Weights of a small image captioner: encoder patch size [8, 8], 3.2 epochs.
Rows from block 3 of the image encoder, named by matrix and row number. Each number is 500 + 50 x the weight over its row's rms, rounded and kept within 0 to 999. All counts start at 0. Numbers have three digits each.
# v: attention value (encoder.blocks.3.attn.v.weight, 160x320), inputs 46-91
v.0:534560456545610532534544581510418468437502434511480437515589498522468486490510568472486400512448457544537480539471556496509520444590455435
v.1:401430493469555522535454499495505438582503501497483534413421527503532485545488444525458498487537539590539511431544517537578537487455509550
v.2:535507506565549478592493481472334562470582560517587493367574483482454493523553523399538618492407519570450494638516523428539509540473472598
v.3:510532380343496457523515509438531435516503473495536499451524561541536535580652580483579483546469530479474551494486587586471438510423476523
v.4:491545428476508496528567592514517462471527475417572497493435564539404442498508522592434424601437507479525411422481481433475525414590515467
v.5:563534522527460404540494520429640413498514482503579491531484571528540548490539485573496474563515498564440438512609530420488436544488476636
v.6:567498523451542503522530463551504525471514570567438505556530543441550572509516455504578472472592562554561516465477484514549495495376464492
v.7:496523505459636489521570576522509478487432465519538515545496485518501498478533551487457430588529494498439481596546531453595541497511449571
v.8:524544473421472525477476508473528418408434451555549467550486455512510530504453578466563505391501484456564479612480469514538524566564555508
v.9:551511488594473528573523392480393471507519555449551580490528542530400443570575555580468508574530407499482554524484512460593464481528455454
v.10:456526522401427494499487494459499401475465490517369546542586537505566502421468529436403529457526478522471521509498513489506510477344461528
v.11:521561503576564514601580512536484418577480454469467491454527469509552362516511477487535479510501576542447532568510510557507468489386532627
v.12:466502472563496509508497485422447521554505550492477554438425627484553459610515450454554536479418558465531505545480471462535420549533505509
v.13:460517396414514534530468531383539560518510573482554495512588505432509478386519478413531500470564568496515488601573520525470533490577541406
v.14:507592482578518502465408604494504501460451424409432533522490479493545446486446504523573530479438563460547488514578603513474521524561528518
v.15:477564498520514516532590451614510550593459429560542589414530543501523451540487511506452453492428537547517480580505419486461436481524497493
v.16:420432491488555523430534421515472510552485412476514602549462525486496523585579504514512450568503408452548459415595510518503555402511505493
v.17:509518541500506439471538561539509422525511558528503489482589493376499499488420452529463388540449507453463538533501500480508545477530508549
v.18:556537474507600399451492422392493515532542522544484489435525578524505467389479542443510497528524449382462633514505521463437502556533541511
v.19:484537481449515518493646494467529525458514392486495513465435514572527488514550486544496494440507547432363504540487438588488510546456572555
v.20:516497600473518464486580393443464466477536466439531512498486462454414538605515526587497549520431576415502467505593547423466478557535538366
v.21:526531489488490467413510524490535524541466472393539514416421508578569582498594478513513499366445611569514391545533577580443476456529546566
v.22:428514465489446429633547566509565440463414508424459542504499455450425435583475519491573463521468561377482497610510470494572494491461534528
v.23:497498460519547489455548605556522466514586438401498527588574521489456547474518473561539458532513434607555568503460458492547511508510461448
v.24:455570528469512559534530439471444505562517465485467473478533474414544530537551574447448503550532461526457494544488475419476454433515440525
v.25:506587420474523487492482555488444512518559552561507516478505551490543557523538478457515404515464435499474473481524549382425480426491504430
v.26:501498470530475528557540631503452533603492483507501406588467564595556468524577468491491568510542485556469461547537552571430541437496460496
v.27:465436460419556593457523573598580532500530555559402537450472498456555568530512520487463423497537501488497507458520421566524549471458493447
v.28:555475529503490508517624488556517524468495507474470498435564501446478468466578467453508453494530530393533464475505487473505560445562539470
v.29:502555470487588517498629486449444484537509496530533518559518535597459456466476514418513393544516456468495440519415495559460478502572568588
v.30:541564446524533492521517535392519585436482441472556560413506515490534498492439415457549469596419514496558522470444563471619438557491509575
v.31:509439461549587492591450562528465501525486445476467501567503431426504507410583472459370485523505463482544613532472568473465425478505480530
v.32:416499497483491486530511484457524431586503528510491386568452497544568418452448540381501437417480434468546621509470612540548486518450625552
v.33:497515454487428502478472527527503478517552440533416500437462478501481536484559563485475511551550474530554518460420492466536534480592525549
v.34:513589457412488480435495596542523449604463517513508403514526542555540560594416504528522512456491533474448438553441456518475417492505455515
v.35:566454534477532442523394437611446467477589554527425550491484457560453437450472499424530413510492429540605557457480456553549568463549508558
v.36:457476509557506522488613527460454519485568404477444469493466406572447506526519533543524406516448518497446507459551499606415503490513464486
v.37:450473425516527472520519459492562465558492508495548536468569493583422526493533472487471385590502388545527480500360613443540518531543405479
v.38:519420518465646496471413499518472559513555464595465419414517564446534548479596548425450439604502451530477528410467513502560443486552527520
v.39:494493559560481442508439480490559500469544451531503539502440476448500536466513462482546513471456559462559469672558475430425497543451519439
v.40:446504497489457425507558422497535508523482442484476588466495483561519465441525510545403411618560518478345517450502533434563410470592444445
v.41:448401377464535538520440590451607466501418452524447515555501563518475478454529504578593534523521437509606526447575465538481528497443464580
v.42:481471520460492486536494446415453490526486535472550548530431400528448525520550562558431478547514626502569460562477429482498485539498491374
v.43:544513535552459441464510521449532591479402428400487462461532478504563588533482567585568500423479546547459417505391418495445558458508532479
v.44:467532482488494426515466507503479462524452451552431454486499526546410497413504461492545473552540495557539511535557500532569461466526536513
v.45:538475444522492525428509558435428479505539495532476489440514548413448522533584496445536461489492505520531504541489548454505550519452511474
v.46:553538491509506467549479491482479470552550456441511497443505543420410494601498520589506531484575567547479519553549536615463538405539497396
v.47:472526509397443501506527545515540424536565517462559452430509538501407563499498501533517517435513478541512572557466523499420542516583592414
v.48:486567506494499460466540491519505531522630438513503487464515457531557521527525454461508580469504585499475489419608487505530409513500546560
v.49:488417437513500435475502532449585522422621450495569487544496537474543512458475538498523631566455531479524492501561481487458487501497512510
v.50:587536441562465484440558560559494442377552504480542572445551505377501438453419630526568526548442531486441497505460503506554523548455383535
v.51:495622517408435589557533547528557450503523445541487509490475417518503494557521495438469477551439502511589515505535435465525579472508622490
v.52:522490514444455467497554517527496383507483493460481473492450544547394515377486465600521525570554531542465478471455469511532464447507501499
v.53:622487510500494513504518538405499468540493515516564491556480481444537483484464581561432498433493624511435392535545467491443546463496474446
v.54:518501473514481514504504496524673530506499456420528483519382620501444492489388449565563481512390580428471527491541513508410572513554475515
v.55:409508586503543550547485517506488458462532526532519497495527553495514535481435513549479493511403553512431458518417624536516488455529471450
v.56:493486533476490421549459493509536431464434466610565480606566477504493531489457452539604453515477439502600501531524534490503508423564524544
v.57:490524469504536546509463442395492454480484550425570456506520474458497479553429486468477484451461558524405463491477511544444472541523483445
v.58:593439512514475441514603560514505500544543427525565514426470491454428524450474496529483509526546403433591547545573558512498442533558387544
v.59:501438468444553503500473533463514554522500467517514498431469468499489420479518593544514503488513488468505395555474537517515554536558454399
v.60:496460570535519598509534490447429476469533484471468585466535540551570602451509555432440484521594485557540505415512546484499459448435470429
v.61:513570523498485574545475509463426533566550539536410501536448579516561515579600542549500471426579500519527493497537418460516531413478471571
v.62:536467492422423481490479589443438519475527442470489491561464547495481489435453519459484491530455425498625593537518467488518502517481485464
v.63:490523516542554449545515459424469552438591385589434507468447488461471590578473518443618548582392580550552540491462431510488501544435517502
v.64:522441500439547479484457415491490565495539562530507479535477523496506557302595386523522553421429613602482492526517511608592507530462585533
v.65:482427480482505515466422380577493447553565535492555534578546520483488557501504496464460502547501490618518597469503484485541483431487499492
v.66:440628474410511495556490429433464556469485479535503624533489494547505540516525476539427468508536496504464453525551554494572498505512434415
v.67:485568472451499526526498509557443492504542635481463461430495586465539526393540533490507618559524478474478512458445504553506590454506363590
v.68:454521477537549427580458402447620478510434488563486485507467478481497503529545526442512546562457482503612537546569511515471538498432511450
v.69:403546497495474452422511445524460482468478558434524494431659566447570501480492616498543449513485537430475528522507466505625421496432451455
v.70:578402499505569518447563504477407578507527440557434449619431488540515519463555463446487506517575464450542510511545443536528490596510588488
v.71:515506557515474523442448538523534504522595533390696549558384506511585478517476496485476432476423464442489511455524449452571504517490461526
v.72:524503485541511544555446493546575541493436541520484511514377593489450627474464547539468495504463497491572535524412527488423387518562508519
v.73:430439557514594433584472530428546401492642523529519566433520488425483497537539550445464513530518518548486462454477567486512497474462577487
v.74:562535541522435422477482507460488500407575513440487454494483486425456474569439527481589440444581552455398505546495512527565531507488408547
v.75:661558511574418396419667527562574556545464492588411522553419371521454473549511532510471492499518501514529459552451468567399462584583541537
v.76:435437495512482554461462422514437553537498499471523487538478469517572449510465411495551461551514503474487423498581532456569557421512478542
v.77:505542484470446517458490522481518551501402475427377528498385506546540555508457493560541493537469547556473463528519523447468534512549580519
v.78:531502397496556535517401533431450524547519463541509491434521499538491437595491562503540485452432466500420485525565439528386450544502502559
v.79:527471559560496567553397544343456506551480522401518432545499430560465544500514496519477506468487465394495533557492435500412565451520578429
v.80:479488550482569413494553475535503618574453563425481457564497477502490524567468497586519480463445593491569472538574568552526504421563474475
v.81:549537532472482476461489578483510550524416512433542521517533524454499493468498453492437491472507552471500378637401467485476508599591519460
v.82:432551485539474556517515511486569502468398478516489503542455509627531471473601472548503466540562484516417608548571495517423516467439499496
v.83:487579443518521435471468448472448495446522527552499560515619482502520589541510492482522523593472479519483541466488537439450474522545569455
v.84:471507434561533491545512488617590552604457455533487438554534437428406543446509503554405543425508510520523479556480496467532509473589480464
v.85:460555534466442507481637482468486536479419448444444489426501521533522459521479417475467528630530560406506600523516477471446541514563517469
v.86:469613504458491500564625537418507436503478464548509543549514452488443441451524486495426493461564361465405534467479495511548479545444542564
v.87:523522424525446469518533465542511561575585448508589535480481498485555511578534480458506566539492537544541536547538528548582450533514488458
v.88:489455504497585530516465495524483448506577566547436504511545541454535417509466515524483509584488536506499499536481534592498465489496473452
v.89:567446433550470574598490431453463512520517518591416485540564504537589487458440461458469477623519575419497640525412485406519505492508461616
v.90:512513455509519467471538443610482527469585530419504478528519585531520465434446447427522518432547503497447484573495548541465493538608516526
v.91:430412438389562522554389515398494595443412577492446460460498540532552604511532514483527386514461557456526519624505472440537516520509465549
v.92:512482543556412555470450529562495552532535517437547470471463510519384528488521530544423392507580490529581493496419539413527361502488560507
v.93:451534492453506567512486486463496585484544513534587505451482393504434543475478472431549494497498432509510557457480574538470559494391480484
v.94:520442495521579552489532542440451453403524470487542585430570465490490488443521477559519466512446542549490455478414476447455540469504480394
v.95:461545450417461458507408556428569505494472463482519548502566500544607416532510534433541586490511457538429535474527494556622592432467490524
v.96:439529520529503452526495481486499559472527600431443453579488527462516434496475541503580477476533511545507503533515496500533414570474517546
v.97:518444525498499459505498491574515450448477505438446508494481493552555520546610437570508594479540525486540519473582563566550483414407593495
v.98:512517479481568536513524524498568425545412504550475458417441473533495630492404435473619495583474466542439529577472493484512591375524456449
v.99:486580485587473427498529464523413434554442445553477449451477564519580460527506524513484617481472547602468555595433440564503507376567577435
v.100:516585497425490463514512426494518495546465535443541487509436438444541452372471566442515454509502566419572492543526502644430583428534446453
v.101:576515532440516504486501484449482450453500478452630576483471465503438470552438489534437446496523463568537518540511519612525500565457527503
v.102:569465514455475397604549557444528600377474493506512519468453490544438443550576479526449471452556479481546411533551560430546433510592491452
v.103:434423463412469565453468407501586480510471528436474526486506514502569382581533558441535515465567553487467395467559545525531483592477429552
v.104:528511411559495479483479586514542529486404580510517466549547550565437459398520492551420520455486479535503400518486456487614385582448455511
v.105:452496484529603534455490475426542487382515502522552528423529491497561527533491537424513521480475472579655482501412410472617422526423508537
v.106:488514553496488461420478487549548478500455469400492399480499522489537429479470487477483601417532499544437501482538478511617404553541512450
v.107:469385465492490463499503509514457486484515528550472563494472462486616516500451492513552539541533474505488475528544474441505576388531538504
v.108:460506543515449515448459489519434532489543546412554535536554405492544505542513547583466470398499485512503444415542395470491405449454492549
v.109:469487482464532506500397443480504496489449561534502552496504496497356530475411487543418502620479522542417464513520457469484546426440481437
v.110:535477507591439503461468460525501564563480567528466434475490441535498508504588406566481540484458506529572479479455493530404527496565522470
v.111:456487504447388549465547447463479582467481531529499421512519528594461381490530560568653469513494493530482569446541442510360505507417417480
v.112:496547511470533500444481516416395512507569509478477571533531525539462509550586451428516395567554493460519562444500490433509431575446520521
v.113:577441485557479505496437565483431457568582487454449520449484496535484520501508470509527510501496587583415456530456590562524448479484516441
v.114:470496408459505521433540468530447416519410578441424510438538495412580489549511520523548490488532422507463564560526513544459456557513583458
v.115:414500469448432454518506516549385487542474418589564442464444458449595535421494518514480588492529468506500560504517477593486546517592427345
v.116:518535517503523363464454561552472468560490461498536511497463502478451471432393423525518490524611537540512468498519510447527412487479562487
v.117:576609554417511491432428443434573468634479518520481511497473557512600512513518498516549472439471514517494499558433509509464536539513482508
v.118:379488535518432514453538558445644416523485508548449426462533517486441589409569439553467489572507514532375422470579546527409570483434497400
v.119:534437503502483503569513463414438568383502456437431468490451538470531471499478579568497504488465488508432461497506476462569487475499485498
v.120:411364445434537452473446443564453487518550529453554480463475530618465596505552577503542510490468505546550466475429510510393492523497582500
v.121:519455422377483535436500523497456548493428478505498548514454424429420514483491515546516513399569479452459506481517474559477510572559522478
v.122:528511495580477453513595469571574545562529506487358541553430487486480445438463464580453534463582493491546532478526498517497444505552540523
v.123:435435506568465505524540635528508511447414484422532490501455508536513565530489519467403489501506525422508536429416522494532411445509526519
v.124:540452415509570489459507463447448408461563472531449461466486548438447540530476388553454472450518483526477538543490523530591574489460557538
v.125:496509490446465454508485558537462490547519469412461595519527479488488530587666427517534513538447514457584534503537587509474423438420492498
v.126:561550586447571449501521484501482596453489414576464492496456489453550573534506522501554419543428570403576573559530539450529395612481520465
v.127:488530520516536427511608558444404483464503453563456588428478534448452485513489437540540515505525493449551428576544532500515537532390503470
v.128:481450445409519480514419618428572473501526499445500513519494502474518522554496546467552576459566421573567494473503472539497508489446534476
v.129:481447486443503570527455572519418497473458520531560479461520471527480490617526489422487509437555458538507520474477445401479382474505496518
v.130:504474440504498451591415568536536499490423476460496504433531512449451510538515458475487569590490496435527533446491501495481558491520476484
v.131:478476403469489450539590456485489517417473546443387551578401625517499516511483407474546648529471488529604518508494572440494589463449546436
v.132:438512506510450504638532520444516490520546523462485489410567508532485497446508500504456497486484485479547447482513514529449592445615504452
v.133:503507555595507512456508501428407390588440494568498469539517512477535530534591523463486452539473645512483483493522602478492477466490406439
v.134:555580379556559543495568470369495490460448538502445488526489596477485496455540503532588462513531508502485563407515514555462441497525514571
v.135:502436440574448509534394628392392547504564542480539392446531495487553478464568492546509560522495499443473532607462534570464558525553540451
v.136:467519512550564478468535501475544524423476526516418527510485559579532460414546475505565587447475507544564545542446532571513466461539559529
v.137:456497471577536435429508474533483563552473442489490505542510404458473567469421477486545481599452480494519481564441513427602601458525533518
v.138:609463451478562497475427479496512578490517566554500488532543454499524526461538542483470485494496462411419515458483440415439506365569537467
v.139:516451557524515472495480530480520508513584544451608501509515632527536394608469478497519469456451514501472542456505539532529491572543497471
v.140:485516461431536504517469446426527498539468506493489467538549531432566422443512434517478608495550551507524535533473480537450495498460463570
v.141:484511532511465552481447502520595583531496494483542457526519529479555520562535423537439473642487397403509472519533580477524492501447493605
v.142:529555563517449486500473533493496436557458595427561638481530502513433558583497502596483496521429571453492388484486561456493458400525536447
v.143:648497604483522534469558442480484502507477543509458402458510485478491514474482512486587487466461447537422474501558510490504557528539403483
v.144:528515461573554455466446544522614555489516550547556454522444582414500663458550481563579421584483462538567493505471532433549470473380549512
v.145:485522408439517429491500537481501490516480538546631454461444542462445562518419455601526544479419520508408428531528549538480453463457567456
v.146:531509515534442541540478628530483407527544488508402399524451495501544396453443511488563488526421533537585426466556506490437576443498481508
v.147:515501423568528528603515530534593439567469512478531520558524568511551444482499422518465428494554616424508503489552348497476413466461540597
v.148:479490532537484432508517572479520400423577521545469406488430454466522516490481402557475453456430555523458512527560593558487448514537599441
v.149:503525536544454409597464434509379493485512505483478586472495520558495444523524500423489474502428479546533577502500450529540491565450492462
v.150:443485527563417485516503537548511515519537499490546517495434490513432522542535417557497507482529452481461471530531505568492541407491438471
v.151:432554614553525525495513578421514520413496471560461408481547487561436566458507500577520515454447419555475523561512570397485448458529460552
v.152:455393502501592451487478576512582482454567429524529528562393482489399536524549507491470472549497467512517437512515546395545522601540400561
v.153:472503518519447449563606510537476439544491560550429473451487507525427469555544502534498449537509579488452477539433552569451512508446538471
v.154:540490479396453481590487528473483602415459479463549525502511410557524531469501592440427546421521537445534516543492409482499508542462494456
v.155:524502547444519439518499510394548490502546476480389502459478464506525455468569503564429515562489460525514531605382545526557385560470525507
v.156:437499527513428517480516489519468463559485511470468520492599540424429508414457502493476480405476577424528472463456631524546433419455515414
v.157:426533530571485484489549484514476557432450471592541515554510598522473617537491504446600491526479489470506494466549467394519539520568504523
v.158:458507537510483504459434531515495477448524537424455494524490425489504533566537611464519476531572489494467627473526480477413459491580498555
v.159:450447564536540564522360497505518532571546404505478532530505517536473563535481544545521505596445423445500384457500447493448468495521528536